config.toml
translate = 0.12
color_jitter = 0.2
num_classes = 10
norm_position = "pre"
activation = "swiglu"
mlp_ratio = 4
fused_qkv = true
layers = 8
positions = "learned"
adamw_lr_other_params = 0.0025
steps = 12700
lr_schedule = "linear"
weight_decay = 0.0
Rows from block 3 of a small image classifier, named by matrix and row number. Rows with one number within an expert belong to one neuron, the router's apart. Each number is 500 + 25 x the weight over its row's rms, rounded and kept within 0 to 999. All counts start at 0. Numbers have three digits each. After the name is the row's rms in percent of the matrix's.
Before each expert's rows are labels from the 100 images, of 14976, where the router gives the expert most weight on average: "top examples" is what is common among them. Only what is clearly more common there than usual is listed. The data: numbers of one to four digits printed on busy colour backdrops. In brackets: how many of the 100.
# router: router (model.blocks.3.mlp.router.weight, 16x192, trained with AdamW), inputs 96-191
# gate: expert gate (model.blocks.3.mlp.gate, 16x96x192), inputs 96-191
# up: expert up (model.blocks.3.mlp.up, 16x96x192), inputs 96-191
# down: expert down (model.blocks.3.mlp.down, 16x192x96, transposed), outputs 96-191

# expert 4
top examples: length: one (76); first digit: 2 (38); first digit: 3 (37); last digit: 3 (35)
router.4 092:535532502487480449491520506504520483517508483487561488496479521494520468461526467468529495519527520503502423506471487534506488513526485491501551466479479519503522521511494486517494472458519473545481527513464477526509510496455508522520488538499503476482481523493508506542514499428512499453
gate.0 116:497516489485501520493513523520490486467514472520550547454514541469510484496542497435483453509509503511508524504533468502492501506523461476521516481454476484505514457473467534458497539494504525500530435443496454535464485511501513519528498477527470529502500528511501499514504503474484488475
up.0 112:480511481445492516486477506519489502527526466504540514479501568488468477494506503479473465520491473525480520461558500485493525491542461498510490464498480533463447467508508530492490515475526514487523477484511471548479519513510516551527512493529498549523496497513483499528493531527512477509
down.0 111:484499498547498480543457492499533478510521528508514462551478494472505523496492496529480502498494491551519496477454496532528504524488512503541499468545507509512482513504474504486559514481470487546526493493519484492498494465551481525500476536462486495524474487507475471512510519482472532493
gate.1 128:497472548506524493498488473504472477510507478494505477444575494469509499487508494466507514507505502503538520504490518483543531497484515465479495506502518496459482448512544472508524525503499510523526524501477482527520514485461503496526484476484485494467480543562561517472490510509492506506
up.1 125:514488482485475507516527510484496549491515512497516507501439511535477466507486517506502524488496516494450512506502523515436484498530486535485505511447478506537511542516479472484504491488463489490479459485544520485483460520503480501493527516502502527513538484462477487552524492523465511505
down.1 119:520545543531494454517481513514459513478455445514531484498503457505479508474479513502484513480494443461461532530495467485494489489511530541458512492501495550489532549479496527482481418501505509489496506480541484532499513501436534476493482506496468499525511515498485464465519526506480485485

# expert 14
top examples: length: four (68)
router.14 105:483543481538497520514487530496454473513474547508500529449516501544501525524546517495451458491512489497507492459522514495452548478534489478491499491519480504509507507494528505511488496512449522507493452492486464509490479508515523538504470508471540504511504515479510489488429480491477517513
gate.0 120:504565478494564461487517519497481474468472465527486533504518495556500518522527502477476534495521456506524491467506535496490510491479503473497509537476526540478505494489510542529502501519530489484529444514543473485466523474516484548453457517524523507497524464510478468501463490501513513497
up.0 117:505434511504429524515500482483494504540541527468508459491470492446502482458474499484506466534473522493492487501486488487508480504524499521503499470529493465525480496509484492469475500491504506507465520486480520499524477533483505446554554485493489510512496551492532516496525493518472497510
down.0 111:486464497476496530533550463488507466514420509471508496543489526479497511510498478505466496520485519484502472509512519519469515549514494461499499543494487540519513501502516546474490510472490459518452509481511507503471513455512518529485539507507506473542488530528472528424464505477467478510
gate.1 097:481486478526515495506519529483506503522486481468525517453502507476485500471540561501482548514520501522472490519548538449481516513512466421486490478490436560510503485470461509513488500516493483471500472488480475509504474484525478489504494518480494478456483522464437494470468514547497530468
up.1 104:534487499509460489512536485483519459449529463491449500511502507526516523519491489458516463449529533467507500504489510514489464450514509505483511498492514484512535494500546473514524487525522514527485509520516529495486526491526484479507531480510507460524495502544505493528498499495505483526
down.1 093:548502457524515496524516466495494475471493527569543462492532478479449489509427484502446531477505469530490512504520532490484516455513529542495488518512500543481526498511478495450509467518498518502514534505516506459482535515499514476454511480480524502495484492484524483508471480511481500482

# expert 10
top examples: length: one (52); first digit: 6 (30); first digit: 0 (27)
router.10 108:500453528487487488470496517531491519499535532544511509546504522450469447507478486499567452502478537497448554490492529475548495525492505490464506478541522517472475494484495471493506506521487472498489506511496515485522521475442499496454488511498445507515539509505526527482498520534520475499
gate.0 097:492523544494535528522483493510490501522494454476484493475545472502514513465529500492500450508485492523513510505509517472511474523514509492492479528528529560490477506485502534482530531513461496507567530484512475492509480475489524481512527482486504512498485469481520498482515528502545455497
up.0 095:464531505489507548485492480505469506511507524495507484485509502502537480501484527466529518522505465484533536459459488512472486562490515523500511519484516484455491534514485498424554483487501492508538524517484481484520535486519497525483528487465481497479517449508539521514522514509519432503
down.0 098:503514452559458523478550494509476522494456529491502495569474469498520481520480538495521483479499503495465468494505499462479498472503526496466476512482502490542519504550436534504481523526468508503521462504460510483525513492505512507466490504507474505515531506511540509554510539472495499487
gate.1 098:516543492457479514462522544506481452509487507500484502478512467533495470512460501473505471491475432507518488521501496463513492525455497481492467495482506467511513569452523466503508502502505482494506494491501495509451451455523507490538482481530493512503509515493500502536522503500486500498
up.1 107:525521503450486489500526509499503461525457546493519498509535491535483490506496491478479500496502450515520498547488507454545488540478487486467450505462523485541517535482511448506499496532501446478503507505506513499461476473513524447499461494501521514507501526517484513515535507486522466485
down.1 097:502468516473514514522474475518479521533522537511476490582507476475495536513527501529533510474539516514524545514501464504447502536465531482461498538501547506500520475520509500505491514522488526523491484490511520539509471514483492564464483497523484497480513475495491512499522474515541468484

# expert 5
top examples: length: four (80); the digit 0 (49); the digit 8 (49)
router.5 096:526496435488484528517500496490516497478547521513527539509523536511551505503498463514483513503487453474459494512481505506523470486482497517504486514511511496513493463506486480509457491485543517456473511515522515501533486503496477489504463528472581508518507500502496488475437497547493540484
gate.0 087:530506479524513530483507495506529513496504446501497470487509506497500493487472485541518568502509460496497450528487507525514495509520545550511486525455513480507493498494481498502517509491479489505507484457495536472485509470509467489481488529500516467502507559468517539461511530509488496486
up.0 085:509469495513476525508500497481502498467512469551492481474510522471448504504455470544498557515488500498498471496477503485514479511458527503490510530463519517488493521461477507495497475492499511461493508481539527517451512485466518534469525557498503514520472496478548509500544519534491520519
down.0 084:524497483509475519460508533521519496487496494498505534488526511500531518478488483450490489509465500483468514495531481533533509478510526502498435480505474451491501508510487506500483492520475467460534506533479527507513499520510519516563509498468450490484502477492496526462508542457516500526
gate.1 089:508534481531508491502487498546553472444492510498494493502520525525488542508487467497537478459500514508520507512469481520527502478491527514528495527503488519462468483492505503484505505454496520510520529475536524498487500520515528540485496455425484504502440492447486484507526507525532503486
up.1 090:500485470463526487521494488502442512512538483460489533489493490472521499525482482471474501478472498487511484531483507477510508543521493504503468503462530530493470494500507481554507538538508487508462522499538471518475498516504528466511463503528548480514526514512494539490482477504507480481
down.1 090:481489480534461463476504514501490497500542527490447507464446538471519477487486525488512525509477489497510474487533540483507471515493507514531497487498509513543527479489501522491463519509523538485471538538463517498506471441488541494507497494555477538506495524499512532470480467502515514497